Weights of a small self-supervised image encoder.
Model: 32-pixel images, norm rmsnorm, layers 14.
Data: trained on pen-drawn characters of a made-up script with 800 signs, 98750 training examples.
Rows from expert 2 of block 3, named by matrix and row number. Rows with one number belong to one neuron. Each number is 500 + 40 x the weight over the matrix's rms, rounded and kept within 0 to 999. All counts start at 0. Numbers have three digits each.
# up: expert up (model.blocks.3.mlp.up, 16x160x160), inputs 0-159
# down: expert down (model.blocks.3.mlp.down, 16x160x160, transposed), outputs 0-159
up.108:516431456474520512518510485447494507559578532547490488476489513523464499542461503552526456558476440480492473506486588498543547422473492456517560428466483504519507472513411537443423466497515556465456564482494502527552510503488534475491451526500586514505440553528455473490489538452520485476518431517488525447509476545492503542440531515521578533421482469436492513442482474500450541459458473478516513523495520597479496480520490518518497533488453538513464532531501578442482500565460538
down.108:412479563476577442466508423469529457451532517482501525478463591527489490503501497578463519547552524556484391578578494458471573496453560502461558517468583448485518479461537476485484474508507473419472564584531502502417494582506527450472499497534530532533469546503491485453534522385467514454511543502513559484489499524396463569549463547533605497453502565511461451482465409602483478438478470462517483555544589600577494493516498495542546465508408414466532561480496535493504563567435454
up.109:525453492438530408537521486471501481396514467503461487564527502533500559529453504460501491464444486573519455588522462481479557519461568504514467546438465467502483491504432532445509510527500565551480550482517509498513483570482542455535576456456453507512502495508482509391447473504519484522444462503516458555485462493448540505518558432447457563454581486533460436461490508456535478542449449458521476504534501486469503520566421445461552472491434508531494462525494512455503518504512552
down.109:454528491461475497485468443473551454480455458464465570509508460481414468476457500434519518545515508443514519498450534501433520441522488490531493525558502393498456520514495587548507462460565510512455449566537492433540439493464565485513524501488512496455475405490448513478542470472469473511507540521528511536521482470507530517570452509377437567545578564545474548521486478509555477538459438576500567524480554511535498543558532500454500480534433583528587459466510446493494564464484482
up.110:509429504517512482551507459460500515523430515492504464493521453514508466492454482465524547463525499540478542515491489489478506448557501471472508466458520593493544479501503517451481505472475504503480556470531462515517482494453526523522536512422488425465509515473465516521555483477494516508486464435507517521467570502489492487509446542501447494479513486490536525509578478468486483502500523487517479527536470512464484504514559484498492470495506486510484439564478531481419513493547446
down.110:521499529567513466467515508484546522493529486474466493473461479499532470470515477550544497492528482484478483491488517465509549522450493503522495494490496492526524510497525527472562492474465500509520507493482477512533492503537487440514548481529494546494542505525509471524509480528554473543528487584534480477481432504521537474480555512530499537490516513460499475500478513519511570534520564467533509566509482566494494525481534528488498593471465496525505513482512513530481528506493487
up.111:543539460428464486562580539465498509470554492482429475462515509564509494474523472520510408480555492551372519471480491497570488436509456501508554476498494544531507464580456613599435494559513517496515567482539443421549547456446520451422535540473494437452446471484526578495483465537558611508511500449485488479535528582512552518487478431493521501493520507479509474556462502468493549465543476472526512462478501537529423464515530513520543398447461476516533514532534465537508468574543484
down.111:484456510416526513523573496509561426502504501481503547597440486526431484567560468508502398560496502573499477599520544487471585482450510455485499508482506506495528529569468506545450547510580534480561495432506517505490469531502531536468544456524453489456547449501529508495579454444505565447512474481557583515416464418551488462483461429498450576405515441491485549480482496462487489488447498496485512488548495530473516498558493465473477556552498386498577515490517512456506503459379426
up.112:460546528508529485516576496595535494473557511470487499441519485475568475496485503509467408509562514536454544550503516471565529442496461496537389490507561542480503482495430508613463461459448516470488453557461551468580476561471502493529555513448525549585440527438476444553551436443495508478563517503534487493505450559452475523532497442492510528499510472457512420520566499533497632435547470464544570502467460529454430514466462497562468536479492443498479532533487513453489513496512461
down.112:527533580520507494497561513559540507517457486540513498467512506480457484476528509499416418542546552482534450485484518521477509492514457499485519517502552486427463497530463513576512519497517487509564516551444539509555486473520482530486566550442523496535501568419482491596504493521423475494521497469522522515480494437566493512563486518534532533484588513467456512413514540462480469489553452492527478502531463507500465497525460471554547498455420469393506557500447463400460534495498433
up.113:495502443456511522545561482570529524561471494499562417443439412480440455424513507529477459563530414438551408470554570519489483483463533459603562489456483482457533522464516493465491548536463456479555537482435481464534517501432414455549485488477545424601593509461544547515481473482538508521410561456559556472451552588513494480433468545565448480506518489482518469497506506579499488575498526473518506436550504475499580551564435544510549472414469527543432522498505473453488507520385431
down.113:441515427534529428485479491451489554511525454520475520552554561453523593499488447477459533578482445504450521476481461529551520533583491548495461524532470538469539470520563580533522454553532546493570530494490441505569449391460488520457542447502442474411452531555540482450489614513516478428450501556515470527559448491430495448455468540448461493502485476523461471486500515526494511445522472557447471504530584469454483497547519461630625444577501541522535416551521530472533462555484512
up.114:488518485531511457511520500485504497453462511532512486492532527515472496503501500486520457527510472495496491514495471499493523514467518541526545517491511501495476511496485527492502516491483486509491521498491540510528420543488540526471504536516489493521532479533531526485479524492522525497492497517497505521477492521433530517513496534503459480495525517522524503530541469536570518507491533480477441507488470500533506477495524469487491472578493473546498527498483471487489485562507528
down.114:479492538490478515484461498527507537512524451482470519488517446526519506547488537493471474504506507498519457477541553527483450503490501485492510528468503533489489494524486522504501478506499535523519476444472465538524535493518447490532526496501539498452451538489447523546529512504482515481526473482488510498560439489507503504471492506488481501517480462496499493486480521496429468551486460523539537487505469476562491496539537482485501541497559499478536493523571499514474509450517463
up.115:490450464507443412525498496469567525519497481494545547511566523517458515517450479492535533583522461557493532456518521496444537470514530471485499515521556513521543475543477452538497519482480440470516508452475535497495452501498498525514490522477494555519492472520482487466494505474498509484528440531509470481623504457476465530506497507478534578515490466557454466471501542517475523514505521551445447491524481502482538501493493482517502543480445489494512509471435488487471432482477517
down.115:489518498488481480439514458449499526491550456561459535496503493540549529492517489490497521507559503499504496484510508466445540518477524549460471468492520530531526543561510454509484502486534515522540498498523505511421491543509495500513493545503486498493490520516469475492492464439515494514473498527459463527513531460469523521495486458519494515459465527577518453486548534513445544515577516516492482510576503552528557458515492560506442539497526550491501482501497484491491515510464541
up.116:493451532426595502438470629562473497487549465528435522570447615457493444571446605514497476490548461497473471479519508505474499533537451523576572589365526542457612461478591547514532522471489521560450455579521457541477530539517523531571484474565526491375488453475609509519466511516565515495588505476426535473397609482460493437514453504601521541406475501549424584514528467444553517507508367425446531551495467500495492511462504443421453549465548476486502564456513547498524603351442491
down.116:468546604517543429411506516467469534454438556529507556537549438544438438494469482500463458559456516488507507480417501401426538499517508516495464531588457564446498463526500550394520509443520579482404543533509523513427463497434488543471475511454517506534574502513532440484460463554522538482510543563497528451496468516481484508528524382517506593565522590520512408535510387414441488438493536625477546435514440497453461448498450577462528503410535637530448565528471590549467463505457556
up.117:482531522540510517518467512434526550493515477481536498512506517472531502505552532538565531496609514480491470490540502462471507477518492528456580509537481535411467511585462540585494487486521459549521489491467487502476455507493500558496433467491499539496506486492493518556528528501493555407489543485475531456481470525488468532493501476522523523477495507511511473535579465552537605507495478487468516448507542496516471491466484529496475515497473471434490471464552523465457497581498473
down.117:486440520500486517533473473517494501504451503471585545494502497507489517464514498499522424510522547539545536532499423521508545480450487502436472502529492540461519483488494443583488487525463513495503550459526431567507419549512516490487557486499513431488443523537518492469484551475510503539444494477436516539512497519515459502506523533491461480471478513537495489530490496514498467485527471540496490510450480468470477504503517585532478548551514527482541510498480490548476530524534533
up.118:515418541456555449487443556549467456440529479488522564446469561498569444531535440492537448542387470492459472467516623433505536515449519607568471565439439432568592482524425392423514431496500537520547610484422521549518587579544475466623452473551493445473476536425537564571505398442499461550495542531493522553528450559500572525492332561561497521480457456454497440475505398518502532483518471501480546500513466436376498517460442446459466533381529545507480478478350557481481495504536401
down.118:472501469464509472496558504513534503538512521432588533599464446505456398495438559463471419493440444521532493465498551512508538483592452492578492471540528581479479446517521549463576619632427472517487513535437554498481506448499635491454518441481513513547515521443467548588529494529407521503499475452491594414341532424494564503445499526491527474446488482550555457502491582450558568553510438458440465505491514481513571447497543523564495456564601429519511516497418522416502528556492499
up.119:523606550462479464469500510493492519499400507521534507505527502517517518452512539543551473511569452480480558484450548508469491420419543496517513481496521568433527507509453557529400504546513491487471459491517464446593511495461528441547499430443463461542545554505480507505432547539569516430455531580474512533533526515455442520438553462475499485496479460521514586546521510512539495530522533516509494414474515500498547513586484505501488405477486470604542477572542515507484511523555468
down.119:458518481494524506537474487467518479507561550510477561490560494550521440519517394514504477546480536528548521518587529404546436547540530506445484470504488489462463523536459481533534509403504513500506468573516443475469544528488530539516540570466542465482433510457473467574522480496499473537527518504523452565523450510444553541549472463474475461486517505460494480411449505476524505433469458459475507470568503475450501485443521485394485539546449486442528515512442500446487541469530536
up.120:494528486516450482514548544514516516473549505554490496483503493453513477488455494539473427510496457501492490507523510531473515513492448532497529507516498544469491507484471551569484415500513552531532503480507532481469503509454467457498470494503516491529506522432478486530507519459578493489487499521543476468515532496471518534483472466475509520547498519489459502421532456486525517517490567477526551500513510507540444466481538524506497470460491489448511504462524486477452477516439440
down.120:497489507462470548531560474542519483511528496514509553500527533472452476472459517550474483513532484522514480496518482569471522486456513472489495484504490523508452511492508430557510420529501582506502517552539495454484496489528468471505557503486477485486440491459447557501482534510502480479474499457474509533466505511502546476468453474502495518477482501442522564438477474472515481475547469462514461490496470458508486505525485483524485473460463478459517477503494497489490425467479451
up.121:459490502543484445532443453448583498502474531434509470497525488456556427617513439547464464516538457544427489473506552484467496542470550538515510555504534502510412468450531461475483469461530508524484513469508490511462521483374422431459531483539483471476493513426464517490501456486540565497477546478463464461535539489525467432523438562481497479471502488512442486490532424490490487490558513484507520600489403457518486531428484518505481470528525478499507495480473559434554472498611581
down.121:522469497557516550533495536516569486534501502501479506511521557471499451446482608563504533465492543463479473493497489466502486485504418503496495432505482474443485524519556430503499495477528509501452551489480476516469515432508511540597463462612472487479566468467478507522587461504569514478463466506494560506551477476409523472533523498533548517473545438516593491482536535534564490453504439517478500505447588435509429545516462564572489555528457500549518484537486559486487442510512521
up.122:493491528563466521521499516450523500530498478468537438512579534511492463507420517489509518565491517509509410499512491449456494480501520518446473480518416523557516466496525439515458561497469554522504514462517528536424512512534462514492542476496530548441512527559587509503468471553528554516490448447484478550526516483482484529523466458526516548492520539518505430491551540487484570494525557506554470516501487529470472515465577497522505570501532571523504458541516554551484410521489469
down.122:528513462436502509474494418507476479492422497609503488428556497521516499443536470513525478455541520473488533544435465456494497530520539510508445441515545475553432501531487402574450410500522424545523463502483526505472534466505532488459442533496500464513509503475564448558499500486499514529516515464483465520478510509560530553457491566492496468534548490444407545488516520504442467521481410538471533511459555528510526500467519448524558527517506598546485513559519488477572540454556554
up.123:539582482506499455485523492487437524468502535471484507531503562484491504469516445519492438550572504529413495423480504515455573514480540456504472528433561426494526468479489544497516520549483521494470539425459506507524489455417511437467517377507505460440517463495484564482573579465589469487550503528464475544506420525466541576492461476523491459528515492563490460517467541503455536495494526432489450589506453528473513542527507479496485416467463403478461505501452559560470466565464543
down.123:513481479513359506524464498510508542432498478493554407511544463479478511498500534499495417478458551493535476461531489513543495519613495486527522481525439498457452429458501445476492470429450501527537519560512477522517562547519530495535526486493541512555567509485505544591518469538487556541475437562559471506557501451515496445480458503447560540578532468518541547567481512530493495462418477484482396516477559506505531580514519443545540516564552556515482472525441472478429491528546487
up.124:470481474478483472532508482489523480528484546471531480557470514488501529519549452538562490543564486495458468532502545499532529479506562458518460472523468522440532523551473486565561558495456521452434482505443506480477507448518505454470505455499472475483452486527505513485440495550505460509480506489468484462455557628494578492501492439395524468475453551519486522463494507443539561491502461451522524478506499571477512436460524484511490486505526442467532454486527523561500474592464470
down.124:524453494497478478478456503499484509465538512457445578584448506559474444556557455565473566567510536483474488508517443483507529495471543536464439506497527426538500507493497459557505511465536539509449574452443496539471496500529420597506536503531484443503476497442457531407506507572541535449411528515497517456564527523515508565466431429491513545455475464485496456489481491459532517533436504498439528464547483491494542501473467446578465544501516584515445506527474527490554519530496525
up.125:519504501509489489475474488481485552502471520512479463520502490510426511519510470538506537541496462477515507508503514477522492498485499496488515472449509525529536502463520517491465523453485520517449514480474440506542477488465530469461519545473552481495493522521507549436503538551538530483528525492491463529490489532517494483491492543550502497474512543472493505510485438509479546487546523449516520485476481471499517486464540528475440494503494512564533498521506567435476476486507469
down.125:498490513485558493496498528518505547531511556484504494471543454463441566514469488503511529479504520563484520511483534472482460514501557479527489460502486476454550488513497495509482573505497509550467493485472469496530459545494521493501481475499502470546540527517516474496494501446492510530482513532477473497528509478498453474522481559493546488538535467520510562490444502493483483493468483491495461503541477503530462485433519466492575532524508519542490547544533573500522529473507493
up.126:554513501543510511483534438485514547529537468583435498496456457507441555456501497528503491510432456525485521473567521536439453522460489472457445459561488589491469520469548448459547477483446535557491594446504508441478504536524469484467442563496508470519457543488534462479492488517469599593509440462512473506418457499518531473492493532571499444517544480411482478415502446478558518461529518430520518506509478495506501471497560434482529514441496574458523537501530467541494475515556482
down.126:567496492500551490523549452465456514439484470431495584600578478480491491476478536533566535464480429422542509462532487524458514486541425466521463529526510433379519511476528430541584514564460495424549513536548531540512450503522492461503441442558559563546505461532478493495461536456539517612436524443501507522491446500424538456460529573503541484504478500594516543512468551516513482475467456545513479499532461463485541462560545533533512484527533508439497503485476445442509539471544473
up.127:550457499493440523493493474456477507511449480491560544515578431456555497518468403506441448546435472537486410515567517504489524421418483548526483492493428499485497494533490470540502484475537488522424567491473593480460487528457453450503511521465503515572495511485522546473525526536593564535544463451484524569364486512475486499548545516515493478517457461507489515518594509522440534544492427452496558517419422562423464502531544545478531510533465310501488532490473513499450483547421494
down.127:479549517409462464562510523466504472464378553493500496484519508507428498421498432486496488510506476516457457487525466522443500516404582540423512480492478474455533520556548472523522545478554531505492529509541569492408480531532478538491485520490539448567441423526518558526542492487509571464464518499456505471519514435535499589588487513517529514527587475515394506504509546502465534522538498428514558556430526551536418449504478516520487486517439449460479586445478452541488536500571423
up.128:438478447510492449495435475431495491514456474543487531537508455527504460512540456500522541530528470505469555476574477530545472474547482542441470488481491477497483505493489524518509501495475536492454483514502443458487484518457507515455526501439501511507462533508495434480516514504589539514530510546538537477551529480511485467467486465530525530498555517506549385527552417523484547503449531448540500461516520498487509537487524546478493517517485560484486550513493529451461542453514494
down.128:492486514529552468460429541477490536457531465526497512544537427470511442474497472475544510479548467522440503473566514447484508470500534548467499483519503518500465512515473505519549546519540501513509488454522456543468515543501534554480531451480485547500502501467473470491467457534461503520529476486473521530519506473499482406513501488447493494523540542536513443525530479526526493534472499440530517486518486464475527525469538518492515535533544503513417544534484534444528541489497529
up.129:537460519530462432526491466483416493478511514512507500514441559549531390437534520484592481557506562518450511566505528477479470518519519513529454508531530429546504563532475513493467460531520463549541520500499562430515470542523452475481515511429448447457568569546492571472514535506546480474513473556491511536511490517525489539489460565454461494515562502497518506541534546463422588540465472424528476466482446558484488533535484489472512501415534495542507558497471553490512439473488555
down.129:498537518515462502503511522454547541473513558538538485486540512548430456521460495512462518486512543425561537407500472564576472486511445520549556545528586507525484527484503499481502561442469470449457470544507444541466554493487508564568491522445492533448540512486480539488545533560537524480525509432521446493468465502546524468463506522552436562526490491515438494523544540489494535457465516550494516473462592553473460498425540464481482544520482490463448449501547487513455465474526463
up.130:516491525515552509514508515449471495527602528481549470510485503519529415470474509568498529519476510519499455467500513459557464431534534516533484538476481434482503505502528508496484506525489512523481534465495536503457493502532523516490530493468464503482560475476479554490497558484455489506497570484528492457510506521506528544472495505519540467441464532528561531478531505575500494451502497517519524470478514510487581533489559474530452502511495486529498461533499546478495474438435453
down.130:515470497460469509461454508489483531538514480510433440550513501517510577488481489501488489471511495518551465513450530479501467528437472544469536436477494524450476489537560464455494478481482516533581508476515498489529510515478565471504539506531459482464557519560510452469556494467560517456531522448482522509502474501521505509479521485506469490495499459426463496493468511543535524502467457517454488575485518488556550498502487504489519557503478481525479543487490505481495484468508461
up.131:598520524467494521558494496490516489516567403484532511562510507475464465463511432509430474528523507452541600484545470471522547496450458509507461493594526489487544496590442509508499437461490513477539419434473490509501494457503491562508506500484463473465541529536613431483448450551505551446518428533463494490568575491434476465467526524523543508534523530472500542495530413563537435462521500523483534445423469540463442496494526507551580540459506557477530477531463525466512513477588463
down.131:435470446492462533561439526521596500529492503480547511484454551470496549479439502561514494452485453477473467454400516455514537506466486525498465507551497496504414511481544509523503576446474488450494481594514514462536493598496493505474452463494489491526511449511496475561523469508546470494596567377495546508487519529513472518503579512539502526487431464461524470485521520472506393510445508529516413512503474454515461547485562580480456551460493477490505486494481524514393488513468477
up.132:536564578466475474542489525487459467504572538518510509496476624461507495435496512480451474537503554533498562468498467466526519377496503534556559492519544595479460498486530495547517505476420584505468522453479508502513611597474450486505491501517508451470559520512469576535537414431484492544457546563544499439504496532480485533465482451535496528527569456472574503551540493501521562466528499510464496536479449532388531489545521452511596435470450446522505451462476491596572548455539548
down.132:477415610441533522491518561488503479543513474473466558467481477525517501513504441384459479477505546555506500548494605579456512434523465497554610593534477519557495510476518508556552582541503532505539449535557533445480526507540493523585516500516453616494557452511539519550525447439499500534451551522493472387407432559462458480419449435467398553416522501493461520522557483451474482556553470414504531463530473502415540471543498470448499539520442462452439467442494435529479562496460566
up.133:448506466564446450491432495612521455534504535371538427486548493472546493509491520458516488571464500480486455536490456453499577499465527544481475535553562492487476515536494504469512489487526533582491539471519549542469464472467483443524469472524500528514556529584525528542485482432524476498510511458469484528509523442417408559490500513494490524509473489517514526469572479523531504488473549514528416574485490488514547504491584495509449538421476450444467519545577513445544469562502482
down.133:467492492473459485453499447504530541482554461482472451550526506470453539458433484443433448503563457464563519487455538515517567517471483542492525451508525452474471525441455549440502490454496583543573501499504481451503518453494497455550401460507455533525554486394442529490503470512498494488509498463501552499505500511494566527516566522538520502581477509504563617590452534500545557484499543502484500508496537539502582476577524518553509498502515523552502494533565478482494454586515515
up.134:490494447517552524560489565523513524526494431431483481463518508402517525497498451445519564500557460503501490438541521404524532521537524501477436498545528483466523500505463504506465474442566477461516463496497483541488440572549481573510585414543491489512569484501516543501530521530496411536519557448503498535454526523540514430507467428530531523489447457483459380536493468503524523493538500483483438505529483548430481493541527489476532524494551506522508476487482469444465471503480433
down.134:477503523526476448537500504521449546516498559440454490454541476538574519520390481579437515553470533490551472488512515523484447482438448483470535481388468532516450494533497524500500513526452439517532493506520511466506511466480516433549481473485456509515439477485516395438506504467544483511491468540497510507550521523521484458450519492456544441499492566538440433489475532524486488534458494465437507539482559519514519422481485480500503498501489474504492487475536535561516448488494489
up.135:483493437485440513537482521476458495481475540563453537480539524440544511471450523540478459546444471488533483481493529443511546502492525474502527514498570510490550582481540514520448511485474500492534519503578461478559466516543524493511518489527533531518481492488436579431440555460519478509583426510508516515475512593456486555471499441511575502482429501560519498416551485506473514450480539547452543473440497451482507515463487526512483562490503500496499580566532521543504477457513506
down.135:535495503541564484480566515489481467610412467525501407503521505500464441444532476528552550424466534440457527550442556480501496536528521450424464472506477450550509500521502548582566421479473487494506579467498543472468456501446517419483436538508491549509412445495528457471526571516511521552505519459504517473497561510525532526488489510582574498482478514488513555398485485527525510561489533490540499460421509541535472552472507567487537461517501480516503515472520524510468464440534480
up.136:561521462580517523505450519482449486512476544513484547489543497546512441499501531526522470578517517460463582478550544486462452552470533443478520463494491433491588414459496515425436502544488526506467464461430515502537406466568459516517565538489499531469497528477476546553537520502523498467534582509524542611558455550493544528472522562516518512582439542479467601496562486550504556512494508442556536467584536518469450519476525524452477558528449447544529431476495533427506502413544470
down.136:477545458503446452480494452449488517521545492585485440521452478480557507494471546454451541512555467495504438526537528506509478556480560531467502513522584584478483521620602457460641472540507508494500426478548407540499508496530500478461556523477534492502518496522564489457474497564443472465484481512455424470458512505502409502503535422525471504480449556521474427520400481516434450543471575510460507484511477529516542422458489501542513426450655497512416508520464496489569499514530577
up.137:433492499525551459457462496487567517477473464487431501480551502481534435583499494520527518541538515462491487459483513537450526462462460521543460494455513523476584496510539510496469465517464476569498477534530562425551504482459473517472505516474428498464501513502561536437529443473509493449515483561460532544545419493484504466519481443529415584533571514506433496517558473592472554470463488512509524538494484543525375503507516511563471554457558512510516557537538485457481467555458528
down.137:410469519490472444533484476472560530486530503473507401535543615464492503458517431523433502529490490532470473500478564530542577449514521444506477593537502467468459441495512481529507521504531519530430498507553538506538489526401525438459532442495441508497530488421523511555513461499472452454479535526479472540548481455527453476501588481597501577475470471510573511483480471507485496448423487582525507550492378530521499498450539481493518532433528596461482605567545492470458454546536513
up.138:522499429506510516501506565504457496517497544480499452528545511548501515486462431492455515505576525520471538497440518512448472551520520496501496502475534473458556547513496471459457546509498500491470466508479500515530470495535444510455486452450485480485479506518431585539469513498548491520528459465454523555537469514479477478511482459526517477418463559544486463535436536516523512552499505436511513463532517529516538527530531497450454419469541465544526536491542533551500559484481514
down.138:512485585487472510500533501471510448498492514471493547492523489522506465521540486462471459461516520525546461555454530439530513557507500468457553487514517511483495473469495497524519484579487512502570471540521478533505559501554508529512493428436563440486480530507486453564529490484502575499456512537479490549592496516556457541480460493510565512565521486453511476463500533498444491535499475478569539528498518509501484496482439507458533446505513507417474581498498527559467582406532475
up.139:509488390485547510572556496484480465533562507478558506497527453412458553526466507501487488579503449514514514529554520524458452475469531456498530465452486450495487515543394426493456451451458551417536554430456573554502473448540572505511425419461538579569569526512390473497480459516431538496539434540456516498478458533547551437478516481521400463496433465512489455440394435583419461512449526540520498511538478453438509549506501500449478548524497596481517535505462578480493464502449434
down.139:464455468405562422565471533474503514492496478470427520530517446435433554438527517479469487581450448487514527524496514540514473480443537476551526507536498456574443503525539506509576419476533523466476483476481481441445502554495495541467504454470514488457453522487515472473505493510582480469449531503477490490428468496523504535561578510542491495476468524493619460450546467404499461528549539532426437493389546564549477527504478538458490499545512418509611502446482386466562525466516387
up.140:531507415592491516485496433378478481473529420441494468511494569543574408567437453508477455495485521466424529536429420513448495415550546554529507513514524554561510551523553475419502501449572479496397534512489498493504424518484511496490569463501508457487482479552526486506500439555577463502510504574459593426550559468507560513554344524467498446442538467528516483456612466523516562490487429430590490461470442502405537405539531416491506467490418529451417533529441478482546475474476529
down.140:416460515493454514466589435435461554555429557504461572487502565474495493523463513440546554507510539590475483379527535536478517498545501494449530471518495447571417494494526422560471432475487471516548570509486402515448503546444450543463486444492458567444430462527430508486544572510455468448470595551577385489402382476526513437511435438464506555570527557507479451600405577522497538560501564523516458560506459600553547539546444476410492526483469523519514431442448533557452512461441515
up.141:510450540497472527488511518485486470462525495563477498501439508545498525498508420496561444511578469468478532549502510547542543478466497471522512550478488492513530546461508495519472507454507547464556535499513554485510474510537483491489479479477527455533490550437490527533489554518556487509468451520525507480481463540489550567485498449534492486457417446475554549466507546523549491532502560380492548534532453531509537525511476519546409569508502501463480515481472491563516566483482502
down.141:456492516524532512519500528490497506556513541518511541580486543549495449505491509454494426470506438532562490476450506509556489502495467506517512448496515556495501472431528512495505517465545536477516476513533534466467512475531501480527504555525493546568486458432450445538496536553507487569548482485462510427565526523483517556509539458489492422529458491537447454495564581454453443477467521513524501509545469485564482482502536588513455517488487482509493525545533483501448528482463503
up.142:553508421455530473507534530452552526491568504515489498520521563552554443440545505470483501545579434478471524480519515442514529524559488451453513521521511502484498454559444508524427517462468445423512473507475478459493487519506551421506499546483534458534457492518390468500491462444497491529478603517580476428549483547536483523445548499522478514447515537477438543515494507483520547454504453546545449546492553517409434486557554506531542418533479491480530509512558493492433476535473494
down.142:417474526515452488515506513450492504494522550531439506565524501610561424543544426473456528568549432520512496506515453510461549452498527488433478590495482560569443498594480487573510516416488461437431503491488529576471438496520504518534500554466494443521444422522512488543563442457439536541505550590484526466511492487469477536531511450478545515487547491497527564533494503495519518514511512520411475491486558488446550471480569526556491505613514504550552481526504471465488464579511510
up.143:481483518472465489521433533462527493554541550555519551544484482459478454425501550545473443478551431499493527519462581558505480507521501467522493434541502518487501604537542554548457459501480534555491518501521519464519462478453509429444425473472497521504443529434397479528509452490472491517527481456507472507485503513487467468521458456481544441437493571500497531549523459531524509502476493406504524473465458454535477469511505502501504500547475569507490500505504529549535490483512435
down.143:560424505471500451551506511463499477458559491502441528549502598466472533488470496453496517538516457506504470518479468568484485565590511471563516486471478512554469570569515467550480525518476489430567475519449499464451495524543500522452535553506444525440493436503456496489544512525520508591493397508512502515555490484471475531466571509531509506448493497543472499510539487498447465482434430493503442496485420556455497461501522563523503513533427489512524487505457585536459480465487469
up.144:483483491464498496505468509400465430458447504480493436502532504533504468486539519512514463519489465496443468507526526517503506525501504580424480450471498541550562489456507456500484530455463485454475505527506493519561447537487526446461499504503538478508480474578492536452529489450513482536516437495487527429479544521476508527523514482450530510460505538557501494496558480457546427499505489491494521508537433493502512479468547526414483491504561438504530488534534450512464490580504514
down.144:508498507457561505440483517423392506465460452441445493388518502523438472499484510476494527549488570508489462443461540498482449568479553498476508490491472447485488610494442522546497523457460504479473413522544515539511456494542455449552423520494494516497488472459509615537523460487439490512494498543572523452515488517488522500590553521540573544501526468567484555521517517454532487449552538531522487427489457447466564463442540538497520566569510460473516489518487438494503481519439574
up.145:507524530491436485502494525505506503528500540525508497503508438504513518484471470492502531465499500534494551483527496530464493472487500527516528482531486528470518480478492499484448482530478539479461514506520472469529490500458502497448492486454503461542489517481525552485510508477517536497502509530460521489493519509483506532524467497473508503512519528487479453501541464460521500499499542459523548482495462496482515521552499496475494441505463496525498453489522519479471465541519534
down.145:486507547492535494516519477503520492502465562498489527517492529519481492517491506477500500500452506474500510485543542518456514487480476552516469518509454507481491565503453519427500501506526526475467482522524486521488451509490489483473523465533492482477513499493502541510512480528458539525495531589489533501485489460497508479559484504464515504465563483501466518479508502460495468459462537485542502502530496486489498483539481528495516489462432479531488485488485478429473476490515521
up.146:440481505450450507485512494480480511466567492590553434483521502502514509586572561484483527517541482485500494470522588481467535532498509493513553519567500534550515542516532488486406363502529501518565501472567506516532509504506487535475482562539545468538573511543512524545535542453539480456488513529463546504516465399521438482560502504547547529448529504488474425501515477549465445519491506459546468492450501466465501520438486574502429450448478421473360482437519545455577494575485414
down.146:506531356573571505555485497532477456566497511493519439465518486485520488439472521501482476524490518527557483426412524460541496485470493508478463533458443549574496502493547537486523400498435473573534602457535558578571456428545467490501500537474504504527552572544467455504509488509549505558497524418553536508417550479494507607537524530499440495577513541442489517531533418543523559488550532491521508490498551400486534482494487535500489495443561498554543510549537484454535509516572469
up.147:477418493452502551443369480468500528461490532511460544452460629424542543532501538479546513601546440475499490499557502500408436527522497514522517511496591526595425496565532564478511501479574553467465504490528414498510586442516472541505488523510544488531481603576410484466525588434566514437554477509530493469464511459504501539432459470585475575474480436549508527449610439547457521465595579596562417483494503508407437571495420459453492456493399587473473560489493508547501534527549481
down.147:460514536505432474491609466502454503538425494544525565485552425609583445614541436504516474507503435493511534428478556532487576538531490483578527525468534493577497423524497426445536444595461482427494492578484433476461509500441462439427566518422478486509570534429563493468448535446471459473490421500481540441475537499461503539435511554540521451568521571559609386423545516470469511483511476532622598562497509510557505428399499504482510493545561544588518582454473418466511424538501557
up.148:564526461480497550484514541492536570472496525546463502497475471516445488592486486519443465565536389552481497556511526466511467493468512525435525490523473535499548507450457498469459499525500483541480540549554477529508515437474534465462486557512534453459519502467592537501474540491486574564514447507513498493535471482472468496521480502582545508590500491511507475465532436537511476551539527501640519506458434440504509471497498517519482504448541497508487542549540546482504452468590504
down.148:504476457484418491532572489530574536530483573523566565451520475511450540565542560566537460563588447510537486458480495510486547560531508514506476537538474483433551499479504465542583508462447488476546544607495509472479499505507436475493490447547469534479499459467497524508528551494476498502501476408535462465522531501443461479470538525569527548492520499562517516501499479508532454498497480522513463511426475434554463470538525503567482503469483476521474548510577498479471483511525540
up.149:494505528507444502419535503501528519502602467465606489470463470493456426585456508519418545559462572484558448569525551535498428488515452477470406474514459575427502534547514564466461572457530517541518485445506527501491505502481516539501464473476439557428530463477568504635482586465544422495500416609477498504543598474537487524518414526450519537442587497558569505463549543580519555530487464494543545501519478515455506560474502527547478547502482491482395518534518537456492566521559502
down.149:523491500504522502503506526517465488465529488453537474502415510486518436540478491517525505511489491424490458513458584481493563472498432463530481548517530518376507534482544461444457581506447518547480608489543488515540422563478479568507483498504533522474541505489557504526491541490492564546530524477555580538514529464526475534538547506424527450553572533489486578444489573527407450568466417473506524507463555519589449483424585428568486427455462455489462558479549445528486494443417548